A small image classifier, trained from scratch.
Training: batches of 128, held-out accuracy 100%.
Data: trained on drawn branching plants, 145000 training examples, 34.7 epochs.
Rows from block 6 of a small image classifier, named by matrix and row number. Rows with one number belong to one channel. Each number is 128 + 24 x the weight over its row's rms, rounded and kept within 0 to 255. All counts start at 0.
After each channel's rows are labels from the 100 images, of 14976, where the channel reaches its highest value: "patch colour" is the nearest of a few named colours to the mean colour under the peak. Only what is clearly more common there than usual is listed. The data: drawn branching plants. In brackets: how many of the 100, against the usual share in percent.
# c3: 3x3 conv, stride 2 (model.blocks.6.c3.weight, 320x160x3x3, each kernel summed), inputs 54-107
# c1: pointwise conv, stride 2 (model.blocks.6.c1.weight, 320x160x1x1), inputs 54-107

c3.195 [ 96 132 144 115 126 105  98 126  91 127 126 129 109  70 123  77 132 120 136 125 123 123  74  74 119 126 124 132 115 135 105 141 139  69 102 134 116 130  85 104 103 138 105 144 118 119  97 146 118 135 136 110 108 122]
c1.195 [113 152 110 114 146 102 105 154  93 100 128 124 106  79 117  88 130  96 116 122 143  95  79 107 115 125 116  98 133 145 143 136 132 126 122 137 140 122 123 108 115 150 112 166 104  83 132 154 121 139 111 123 131 106]
patch colour: pink (37 vs 13)

c3.143 [155 135  97 142  98 133 114 101 125 120 147 121 164 126 147 141 139 125 126  89 101 125 135 140 159 100 123 139 149 127 103  57  88 111 107 106 115 114  59 185  99  96 105 105 170 130 112 145 114  93 110 160 179 138]
c1.143 [115 139 106 135 113  76 131 130 104 153 133 124 154  98 143 115 117 110 141 107  93 132 102 139 159 115 135 142 112 112 138  90 101 130 157 118 107  75  86 172 110  66 126  94 133 115 139 134 103  85  99 134 188 130]
patch colour: white (37 vs 12.6)

c3.197 [118 116 117 123 100  99  75 142 117 133  96 142  97 150 113 137 117 130 129  98  74 131 140 120 161 105  74 123 107 130 145 157 101 104 121 146 117 107  88  76 144 104 132 147  92 119  87 114 138 142 165 101  81 108]
c1.197 [ 78 138 119 172  93 103  60 150 146 158 134 145 102 159  90 130 130 163 164  90  95 112 155 112 144 101  97 173 159 136 141 158 128 122  85 140 141 133  91 114 158 106 137 166 119 139  99 116 145 150 143 109  85 118]
patch colour: green (29 vs 3.2)

c3.312 [116 117 124 142 134 133  88 105  85  54 136 117 122 127 104 149 143 126 107 118  97 116 103 115 122 152 115  99 126  75 119 134 119  89 109 122 151 107 131  91  99 175 114 141 111  78 125  90 117 111 120 125 119 104]
c1.312 [102 115 134 133 141 150 119  43  98  84 124 137 137  93  87 177 130 128 116 128 105 131 119 144 115 147 110  94 122 101 156 151  82 100 126 119 157 103 140  45  86 146 130 118 114 117 135 124  91 102 130 114 134 118]
patch colour: pink (34 vs 13)

c3.315 [ 74 102 129 128  90 111  89 131  78 136 121 156  95  94 121  86 135 150 111 133 123 130 116 114 124 123 100  98  86 151 107 181 142 130  91 129  94  99 109 143 143 131  97 108 115 118 101 143 120 141 121 106 117  92]
c1.315 [115 104 117 119 113 114 126 152 126  92 109 138 104 116 162  89 122 108 108 121 141 101  98 106  92 120  81  85  82 141 111 154 121 128 145 142 115 134  99 100 143 136 123 116  99 120 140 113 150 123 109 155  82 118]
patch colour: grey (71 vs 29.9)

c3.234 [ 98 112 130 141  86 137  64 109 165 113 111 127 117  90  95 208 128 175 107 115 106 122 128 115 125 116 139 103 129 108 100 112  98  86  78 112 151 112 100 135 142 115 101 102 125 116 116  96 124 114 137 151 134 139]
c1.234 [ 76 104 102 107 115  95 121 145 136 130 133 125 111  69 109 141 113 119 121 143 119 100 108 111 137 134  89  90 131 142  99 116  87 133 121 108 139 120 114 105 123  96  93 163 143 108 155 106 128 116 100 118 119 147]
patch colour: grey (77 vs 29.9)

c3.280 [117 106 128 115 104  84 129 121 114 100  96 117  92 111 130 132 134 135 143 119 137 144  98 125  89  89 106 101  72 104 149 111 105 153 120 118 108  96 131 122 116  93  96  96 158  85 143  99 116 155 103  96 114 122]
c1.280 [158  91 136 106  96 139 114 125  88 110 104 130 129 141 137 166 137 154 142 137 129 129 118 150  90 131 130 128  95 100 135 114 103 133  94 145 118  85 138  93 145 119 105 111 137 101 133 113  92 162 122 126  81  97]
patch colour: white (33 vs 12.6)

c3.165 [ 95 116 118 166 120 109 143 103 143 136 115 134 102 147 122 109 119 168 127 131 133 137 160 118 112 115 149  85 105 135 127 125 112  87  91 112 123 119 154  96 137 138 111 120 120 106 102 107 120 120 153 130 128 102]
c1.165 [129 103 121 134 148 113 143  74 129 140  99 136 110 130 127 108 130 148 124 118 135 112 134 107 116  83 135  87  91 136 132 115 114 111 141 114 102 114 139 100 125 121 139 111 126 101 124  99 123 120 149 135 115 108]
patch colour: grey (64 vs 29.9)

c3.46 [ 95 127 126 100 121 107 120 129 112 105  47 116  65 153 141 132 120  80 115  78  95 141 135 124 141 147 100 104  74 126 134 129 128 138 148 147 100  95 130 136 131 130 124 118 122 114 106 145 141 138 152 126 109 138]
c1.46 [101 102 142  74 109  89 121 104 127  98  84 110  95 158 153 136  92  57 131  91 100 113 116 134 153 147  82 119  93 142 137 126 131 115 144 154 122 114  77 152 120 112 118 114 133  73 123 121 119 107 173 132 105 139]
patch colour: pink (42 vs 13)

c3.236 [136 133 134 142 120  98  88 114  70 140 115 122 112 112 117 124 126 129 101 120 130 125  70 107 102 115 100 130 117 169 149 110 107  85 102 134 129 119 137  99  91 148  88 127 141 117 102 134 158 107 112 138 115  90]
c1.236 [152 128 120 138 105 122 105 132 106 153 116 118 135 110  90 122 113 118 100 151 162 109 104 122 102  98 120 127 136 145 159  79 109 119 133 115 123 121 117 105 123 180  92 126 145 137 125  73 137 100 134 103 125 109]
patch colour: grey (68 vs 29.9)

c3.64 [141 143 127 129  79 143  78  96  90 110  85 101  99 127 129 116 114 125 138 133 141 170  95 103 111 116 108  99  93 146  90  86  97 133 129 121 104  90 114 107 118 134  99 100 123 111 115 116 136 136 155 101 108 131]
c1.64 [124 155 139 136 107 132  72 128  90 111 110 117 109 124 174 139  84 114 157 119 150 157  84  88 111 150 106  82  94 106  77  73 108 134 145 116 109 107 114  91 131 119  87 108  94 103  91 105 128 160 124 100 111 111]
patch colour: cyan (32 vs 12.4)

c3.171 [ 93 115 112  98 112  94 119  81  86  88  79 106  83 126 140 117 117 134 121 114 100 105  91 133 117 142 117 123  69 129 108 134 142 128 148 125  99 106 114 133 122 108 107  88 128 145 107 133 107 116 123  99 148 131]
c1.171 [104 106 101 117 124 122 109  99 122  94 151 132  88 112 155  93 126 126 120 118 133 107 119 149 124 122 122 143  93 126 105 110 148 143 120 125 111 119 103 117  71 120 108 102 155 104 107 140 125 129 102 113 135 135]
patch colour: cyan (30 vs 12.4)

c3.267 [110  85 135 161  99 118  97  81 166 103 125 161 132 120 149 138 125 141 116 120 139 115 121 132 112 122  95  81 156 114 150 124 150 110 112 127 122 127  85  90 145 104  57  79 114  98  76 108 135 119  84 102 156 151]
c1.267 [110 113 121 114 146 101 125 126 171 111  85 164  98 111 150 129 133 132 118 114 114  88 113 136 141 121  67 104  92 107 150 124 109 135 160 142  96 146  90  66 139 119  98 144 125 125 103 108 133 122  74 123 125 103]
patch colour: brown (51 vs 24.3)

c3.96 [144  88 182 108 121 110  98 104 113 129  95 107  70 171 120 159 119 116 129 121 120 116 105 171 151 108 109 113 117 115 174 162 162  85 119 185 122 140 130 114  90 114 139 161 102 107 103 123 119 118 112 147  97  77]
c1.96 [129 102 140  99 141 108 139  80 117 139  93 123 127 142 128 120 123  85 137 154  97 134  93 129 157  80 107  90 121  99 146 143 156 132 148 168 131 117 149 117 105 145 144 149  90 115 148 113 102 137 111 138  85  82]
patch colour: green (31 vs 3.2)

c3.159 [104 161 126  96 110 115 123 129 137 110  99 132  84 122 106 121 148 160 109 112 120  56  97  80 158 119 107 109 141 117  97 148 148 137  96 129 106 135 103  84 156  98 110 127 168  97 132 143 140 123 112 128 120 114]
c1.159 [107 181 138 110 117 125 124 160 117 104 118 112 107 133 160 129 181 148 109 114  88  88 103 124 168 109 108 149 127 104 121 115 113 132 102 125 119 154 114 130 160  82  99 142 181 145 152 105 165 120 106 124 109 120]
patch colour: brown (58 vs 24.3)

c3.33 [ 81  86 139 148 138  83 109 122 108 135  83  97 118 102 139 123 110 136 115 158 131 111 108 148 134 105 135 108 114  94 129 139 152 104 109 124 105 137 104 139 103 117 109 154 100 146 113  78  62 158 119 136 128  89]
c1.33 [ 99  75 146 146 122  93 121 130 101 132  73 106 129 119 149 133 140 122 109 148 104 114 120 148 148 108 112 118 100 140 129 118 132 140  90 118  94  96 101 111 107 136  95 123 132 128 118  92  76 119 120 121 147 105]
patch colour: brown (56 vs 24.3)

c3.62 [170 114 180 123 124 130  93 109 101 115 103 110 136 154 117 138 132 116 131  92  96  86  93 131 124  86 107 132 110 138 178  84 128 101 122 151 113 132 106 104 103 139 133 162 113 122 113 132 160 124 126 138  99 124]
c1.62 [163 134 171 135 168 130 118  95 130 143 116 133 171 168 114 133 159 122 116 127  96  89 102 168 128  99 132  99 140 118 152 112 143  69 112 177 120 141 120 100 125 148 125 183  84 107 116 143 132 123 140 156 120 105]
patch colour: pink (32 vs 13)

c3.74 [138 127 106 124  95 157  97 129 111 113 116 126 142 106 116 142 111 116 157 130 110 143 140 142 152 146 110 139 129 108 112 141 110 164 134 104 138 147 126 142 109 126  93 116 139 168  86 131 136 131 142 103 148 186]
c1.74 [134 118 112 129  90 151 107  85 127 113 112 132 134  93 103 140 119 126 133 125 114 122 129 145  85 129 117 116 122  86 155 156 144 142 117 100 121 166 146 155 112 136  93 120 111 106 102 127  96 141 113 123 124 153]
patch colour: grey (65 vs 29.9)

c3.158 [141 147 164 128 100 107  83 133 153 139 131 101 102 137 125 135  99 112 128 102 120 132  89 131 141 115 125 149  90 117 150 144 157  62  92 140  86 119 107 115  76 121 141 159  96  99 134 130 113 138 107 104  93 101]
c1.158 [127 130 135 116 106 105 107 135 134 140 118  86 129 122 139 109 102 103 127 106 131 134  91 155 143 109 120 123  99 133 128 133 145  95 151 134 111 119 138 106 109 102 129 157  82 106 155 134 136 137 128  85  96 122]
patch colour: green (28 vs 3.2)

c3.150 [ 77  93 120 101 127 133 105 140 115 102 127  98 111 105 110 106 103  77 126  77 119 104 125 159 153  84 117 129 114 131  96 139 126 112 137 121  78 120 114 125 118  80 119 151 122 131 156  75 110 114 123 153 121 161]
c1.150 [ 87  72 143 117 123 105 112 166 105 112  99 131 105  93 137 116 100  88 139  57 119 106  91 144 166  98 110 121 111 132  94 119 136 133 142 124  74 107 113 145 136 102 110 145 124 147 131 100 135 119 124 148 117 174]
patch colour: cyan (38 vs 12.4)

c3.240 [112 125 134 146 125 116 122 102  81 176  96  99 117 141 121 148 113 105 106 124 156 115 141 103 105 119  87 124  82 138 133 125 167 122 113 112 111 112 108 106  88 109 105 105 117  63 115 165 121 142 124 117 101 108]
c1.240 [120  97 140 137 108 122 100  96  94 181 116 130 112 126 118 151 112 110 147 129 158 120 142 103  77  92  78 106 118 149 127 144 146 155  99 140  95 128 134  94 122  98  97  95 107  95 121 144 138 156 132  87 139 157]
patch colour: grey (65 vs 29.9)

c3.29 [131 130 137 121  95  86  97 122 125 118 111  87 122 110 128 193 102 104  97 115 128 115  75 135 126  98 115 105 110 125 152 112 124  64 100 130 136 130 130 142 103 133  88 103 142  94 112 125 131 114 118 114 109 118]
c1.29 [134 123 145 120 102 138 104  67 158 115 139 142 110 127 150 191 131 138  95 123 149 123 123 140 116 136 176  94 144 120 141 101 115  86 100 130 145 130 145 140  98 155 101 112 149  94 111  91 136 117 137 117 128 138]
patch colour: grey (71 vs 29.9)

c3.297 [121  97 108 119 147 133 112 116  91 128 147  70 162 119 144  90  98  86 132 151 124 126 145  94 149  83 138 120 131 141 112  59  83 138 106 108 120 204 115 137 119 132 156 138 151 146 193 118 135 121 116  99 119 130]
c1.297 [111  94  95 102 153 115 104  88 104 131 119 116 164 116 109 132 102 110 140 142 130 123 123 110 155  91 161 113 136 126 136 104 106 160 143 113 107 159 115 149 130 122 150 110 128 165 178 136 144 127  92  85 137 104]
patch colour: white (33 vs 12.6)

c3.94 [136  85 144 119 155 109 123 126  71 160 125 108 128 149 119 100  81  96 134 108 100 122  90 138 154 114 125 145 125 123 121 177 150 109 120 133 104 131 123 116  72  97 136 147 129 149 141 126 100 157 103 120 116  73]
c1.94 [138 115 139 126 171  96 133 149 101 168 101  98 144 131 125 123  92  92 132 109  86 133 119 135 177 150 112 131 153 114 135 164 133 147 112 172 144 164 113 118  79  87 126 175 104 156 129 149 115 123 104 134 125  88]
patch colour: green (26 vs 3.2)

c3.283 [ 95 172 134 135 116 107  86  83 110 131 112  90  99 125 129 171  92 133  98 108 179 127 136 108 104 114  98 124 116 154 138  83 148  99 115 119 128 124 128 105 115 132  85 123 112  94 112 122 155 114 116 154 126 115]
c1.283 [101 163 146 110 116  83 105  92 105 131 139 112 118 133 128 152 122 133 113 118 161 140 124 103  77 130 128  91 134 129  93 115 140 108 140 126 124 145 124  81 111 120  98  95 128  96 117 116 107 122 112 142 120 144]
patch colour: grey (72 vs 29.9)

c3.237 [141 136  93 169 148 181 119 148  95 133 116 106 135  92 131  91 129  81 167 109 110 147 129 119 114 101 128 141 141 136 101 108  99  89 107 135 104 119 121 126 103 128 138 133 147 167 113 118 120 124 153  95 127 163]
c1.237 [158 115 105 166 139 164 125 157 113 131 115 131 175 109 126 114 133  90 165 107 125 151 140 122 132 102 137 142 138 149 111 114  82  73 109 156 100 144 109 122  84 147 138 161 121 174  90 128 129 133 147  91 116 173]
patch colour: pink (31 vs 13)

c3.292 [124  85  98 110 101 129 103 126 101  97  81 121  96 118 159 119 128 104 129 137  90 148 121 113 106 130  93 110 103 104 109 133  98 160 135 139 101 111 126 103 106 157  93  82 122 116 127 142 145 142 143 114 115 119]
c1.292 [115  84 115  88  75 135 100 129 108 119 114 119  88 152 121 157 145 103 146 149 127 134  83 127 101 142  91 117  96 109 116 127 113 132 116 136  92 133 133 115 105 122 104  64 157 104 107 140 107 119 170 121 119 136]
patch colour: pink (36 vs 13); white (31 vs 12.6)

c3.95 [107 107 113 139  81 157 139  92 120 117 127 105 129 136 115 128 114 120 131 105 107 130  81 148 117  96 116 108 141 123 119  85  37 113 125  95 101  99 105 123  88  94 113  71 139 123 132 123 113 113 146 100 155 125]
c1.95 [120  94  99 116 100 143 131  92 109 133 123 118 123 123 123 120 106 101 139 127  91 108  40 148  93 102  97 105 114 117 134 105 102 108 140  90  98 121  90 119  97  97 132 107 129  96 129 111 109 107 140  99 144  98]
patch colour: white (36 vs 12.6)

c3.246 [138 131 107 148 110 141 124  75 149  61  79 147 139 122 154 127 125 140 135 125 105 153 134 142 122 144  99  98  98 103 107 107  91  64 115  92 114  84 117 143 136 137 113 102 158 120  98 137  92  85 146 115 163 147]
c1.246 [140 161 120 145 132 122 124  88 148 104  92 127 146 116 160 115 138 145 138 128 108 156 137 176 121 117  73 128 128 124 146 116  90  83  80  84 136  97 122 138 105 145 130  82 178 151 112 135  67 113 151 145 157 136]
patch colour: brown (63 vs 24.3)

c3.286 [ 97 148 145 116 122  91  98 126 128 159 113 131  82 169  98 102 137 109 127 112 113 145 144 133 152 157  80 125  96  96 137 112 125 102  91 103 127 110  73 128 156 116 105 112 137 116 115 160 113 146 148  93 121 103]
c1.286 [ 86 103 116 129  99  78 119 121 133 133 142 115 108 160 117 123 131 124 140 131 112 118 145 126 100 121  89 141 108 105 141 135 146 115 104 107 148 110  79 119 152 103 118 108 138 133 125 114 112 140 139 125 149 111]
patch colour: grey (74 vs 29.9)

c3.12 [106 121 128 123 114  84 122 157 115 121  77 142 104  93 111 109 130  98 124 147  98 133  77 128 142  98 100 105  86 154 141 157 151 105 109 122 128 130 126 108 113 158 123 136 119  84 118  95 136 102 129 115  89 104]
c1.12 [ 75 101 132  96 132  68 131 142 106 111 106 128  98 127 137 117 123 101 157 107 155 133  80 134 157  99 126 103 116 153 118 167 153  97 140 135 136 161 134 106  92 160 117 125 134 113  87 113 154 126 132  77  92 105]
patch colour: cyan (32 vs 12.4); blue (29 vs 0.9)

c3.79 [131 153 134 160 100 118 110 136  84 141 135 111  88 168  75 133 118 119 117 126 126 116 110 151 107 142 102 119 101 104 131 151 117 105 123 128 137 132 157 161 122 104  91 157  95  93  95 163 132 130 119 101 119 116]
c1.79 [132 131 130 146 104 117 121 114  78 137 161 106 114 134  83 161 110 137 102 121 142 137 109 159 118 141 123 133 129 130 139 146 141 127 132 104 138 163 145 121 115 104  82 151  90 121 106 106  98 126 135  75 145 128]
patch colour: grey (66 vs 29.9)

c3.71 [113 107 110  77  84 110  73 126  90  95 150  99 121  90 150 107 134  79  99 130 104 119  83 164 108 139 120 102 148  96 137 127 126  76  88 116 114 145 118 143 108 119 121 129 140 163 116  98 105 108 102 125  98 103]
c1.71 [ 90  95 135  51 118 128 136  99 132 118 109 103  63 131 124 111 141 117 109 123  83 107  85 153 114 126  91  96 154  92 147 144 142 111  91 111 102 117 133 133  99 127 136 127 129 143 113  97 114  96 131 133  98 113]
patch colour: brown (75 vs 24.3)

c3.120 [ 99  94 156 135  87  85 127 153 119 120 117 161 112 165 137 151 126 126 104  96 119 118  84 186 136 113 107 106 126  99 142 117 148  66  86 138 152 138 137 177 126 101  83 118 148  76 109 125  94 124 104 122 134  96]
c1.120 [106 121 140 128  98  91 102 144 127 116 128 135  91 157 144 129 124 123 128  88 143 134 105 162 124 122 141 118 103 102 101 134 168  57 113 119 146 168 147 160 107 125  84 144 138 105  89 130  85 129  93 127 149 123]
patch colour: grey (64 vs 29.9)

c3.192 [126 155 133 127 107 107 112 129 137 118  90 133 153 177 132 120 127  86 138 120 101 155 129 161 146  96  91 126 100 150 127 120  76  56 123  98  91 139 158 120 118 110 133 129 113 114 133 111 178 139 131 107 134 115]
c1.192 [139 139 135 128 102 106 118 161 139 118 100 102 141 181 161 127 106 129 151 133 136 144 115 135 139 108 103 111 125 156 110 109  77 107 139 115 146 128  91 105  99 105 136 127 138 146 135 130 148 139 137 121 122 131]
patch colour: green (27 vs 3.2)

c3.244 [136 122 106 145 143 157 131 157 138 130 113 162 124 112 127 122 152 132 137 102 135 116 201 160 115 127 198 131 159  99 112 126 110  86 128 108 134 161 216 155 159 148 145 169 104 156 116  84  96 144 149 124 112 137]
c1.244 [141  98 141 153 126 172 149 147 145 120 105 164 153 105 130 145 159 145 101 129 150 129 181 155 113 135 200 153 146 109 125 117 104 111 133 109 154 166 204 153 166 159 124 156  97 165 129  91  91 133 115 109 107 141]
patch colour: grey (81 vs 29.9)

c3.0 [157 177 100 125 114 114 107  85 131 100  93  81 125 116 130 146 103 123 125 109 118 138  99  90 127 157 124 114  88 141 110  75  50 125  96 107  92 124 117 106 103 156 113  74 151 116 141 122 151 125 125  84 131 127]
c1.0 [153 176 112  91 138 101 129  91  90  95  82 113 122 104 138 114 123  95 120  94 117 127  69 100 119 154 128 119 106 123 119 108 113 137 116  98  97 153 121  85 120 124 108  84 147 113 116 139 130 115  71  89 114 120]
patch colour: pink (34 vs 13)

c3.137 [114 103 122 107  84 102  67  95 107 139 130  86 174 145 164  86 132 157  84 117  93 106  98 123 110 124  95 160 116  86  99 127 139 109  86 108 106 143 126 129  99 102  92  97 115 132 105 101 103 110  97 154 131 121]
c1.137 [118  87 113  96 124 102 105 131 113 105 121 118 101 134 142 105 148 129  85 112 108  92  67 124 131 129  78 125 106 137  61 108 121 105 154 137 109 129 105 107 115 119 116 104 158 126 129 128 135 119 140 158 112 124]
patch colour: grey (65 vs 29.9)

c3.133 [ 93 154 127 110 138 147 196 114 157 106 127 133 126 127 140 122 120  73  88 126  98 107  92 144 111 105 157 136 119 109 127 106 127  68 153 125  97  99 114 114 114 112 135 144 155 131 102 157 119 123 114 116 133  97]
c1.133 [ 98 162 160  97 147 143 180 142 129  99 126 119 120 107 153 140 103  62 111 122  92 127  85 151 132 122 130 133 119 123 142  94 144 104 144 153 142 106 129  94 133 148 136 167 123 143  70 153  83 105 163 106 119 134]
patch colour: pink (38 vs 13)

c3.24 [113 106 128 105 102 123 119 111 122  76  84 117 162 110 132 113 138 155 120 152 104 123  88 124 117 150 119 133  76  72 106 121  99  85  87 112  93 124 151 129  96 121 110 110 107 115 124 127  86 126 154  98 117 117]
c1.24 [139 129 101  94 131 102 119  97 139  78  74 119 126 137 100 148 156 152 121 139  84 121  89 116 144 143 120 138  65  71 103 132 138  95 110 111 112 116 129 159 101 125 138 123 141 138 137 150 130 137 110 112 110 109]
patch colour: brown (60 vs 24.3)

c3.98 [104  85 136 107 103 109  81 132  96 117 104 116 119 126 127 116 128 132 122  91 117 120 122 145 147 147 113 117  91 125 109 118 117 176 153 141  88 129 160 106 130  86 100 136 113 127 132 157 107 106 134 164 119 175]
c1.98 [ 97 117 156 124 126 102 109 148  92 104 107 141 115 121 137 138 116 110 125  99 130 133  88 138 106 105  78 101  75 120  88 124 136 143 166 138 108 118 127  87 126  88 119 152 123 104 151 133 110 109 117 145 103 147]
patch colour: cyan (50 vs 12.4)

c3.187 [128 103 113 134 132 122  93 112  90 105 123 106 111 116 124 117 114 122 108  45 109 121 134 113 130 167 121 108  72 146 115 131 101 150 147 145  96 147 154 105 132 120 123 129  98 104 133 161 116 132 135 162 102 164]
c1.187 [132 113 154 131 144  80 118 165  89 109 122  71 105  87 152 114  96  95 119  59 124 130 105 111 141 156 103 112  85 141 130 127 100 144 143 140 120 151 117  83 128 134 124 154  97  83 145 147  99 116 130 151  90 141]
patch colour: pink (32 vs 13)

c3.58 [110 121 142 130 103  92  91 120 101 144 104 109  66 128 130 135 115  83 129  76 103 118 125 137 131 113 110 145  94 136  94 109 132 107 150 164  98 122 121 122 122  92 107 146 103 131 111  73 125 138 111 172 120 136]
c1.58 [ 90 140 146 149 108  98  94 137 138 145  91 115  94 117 121 150  99  93 141  96 102 109 125 125  91 156  90  98  99 149  94 108 126 125 145 157 116 155 116 105 142 112  91 153  89 105 124  97 112 136 128 159 129 126]
patch colour: pink (30 vs 13)

c3.47 [126  97  98 107 117 129 105 140  81 100  99 125 107 113 114 137 129  75 140 131 145 102 103 109 114 112 111 152  82 158  89 127 108 164 184 127 100 117 137 112 122 107  99 121 133 136 149 115 150 127 128 132 141 185]
c1.47 [113 104 114 106 111  92 110 145  95 111 120 132 138 111 123 134 132  81 103 135 142  98  79  99 117 136 111 126 108 126  84 143 113 139 164 115 127 130 123 143 127  92  92 129 144  93 137  97 138  93 133 118 145 152]
patch colour: pink (33 vs 13)

c3.84 [112 137 125  98  95 139  74 123 102  96 141  92  91 164 103 106 127 132 150 146 132 125 118  85 132 127 164 145 123 130 111 121  95  98  89 114  78 135 102 149 141 141 156 125 144 141 103 114 157 112 142 112 158 142]
c1.84 [ 50 137 129  92 137 115  91 150 102  63 123 114 125 136  89 138 141 106 121 117 124  84 118 132 122 113 110 121 123 135 129 113  84 123 157 152 128 124  86  95 144 134  98 132 129 113 133 131 166 100  98  74 129 110]
patch colour: grey (65 vs 29.9)

c3.39 [135 119 131 104 119 126  88  76 145 141 159 152 150  93 158 139 133 144 130  82 124 124 114 130 102 147 137 105 130 159 134 109 113  68 128 115 132 119 131 107 113 141 137 104 111 110 108  78 155  64 128 175 105 121]
c1.39 [118  87 124 124 124 152  92  80 145 139 142 115 148  96 125 147  96 164 124  99 126 127 105 133 101 149 111 109 142 147 101 105 130  84  93 109  78 103 116  95  97 129 131  82 108 131 143 117 145  98 158 157 107 120]
patch colour: brown (56 vs 24.3)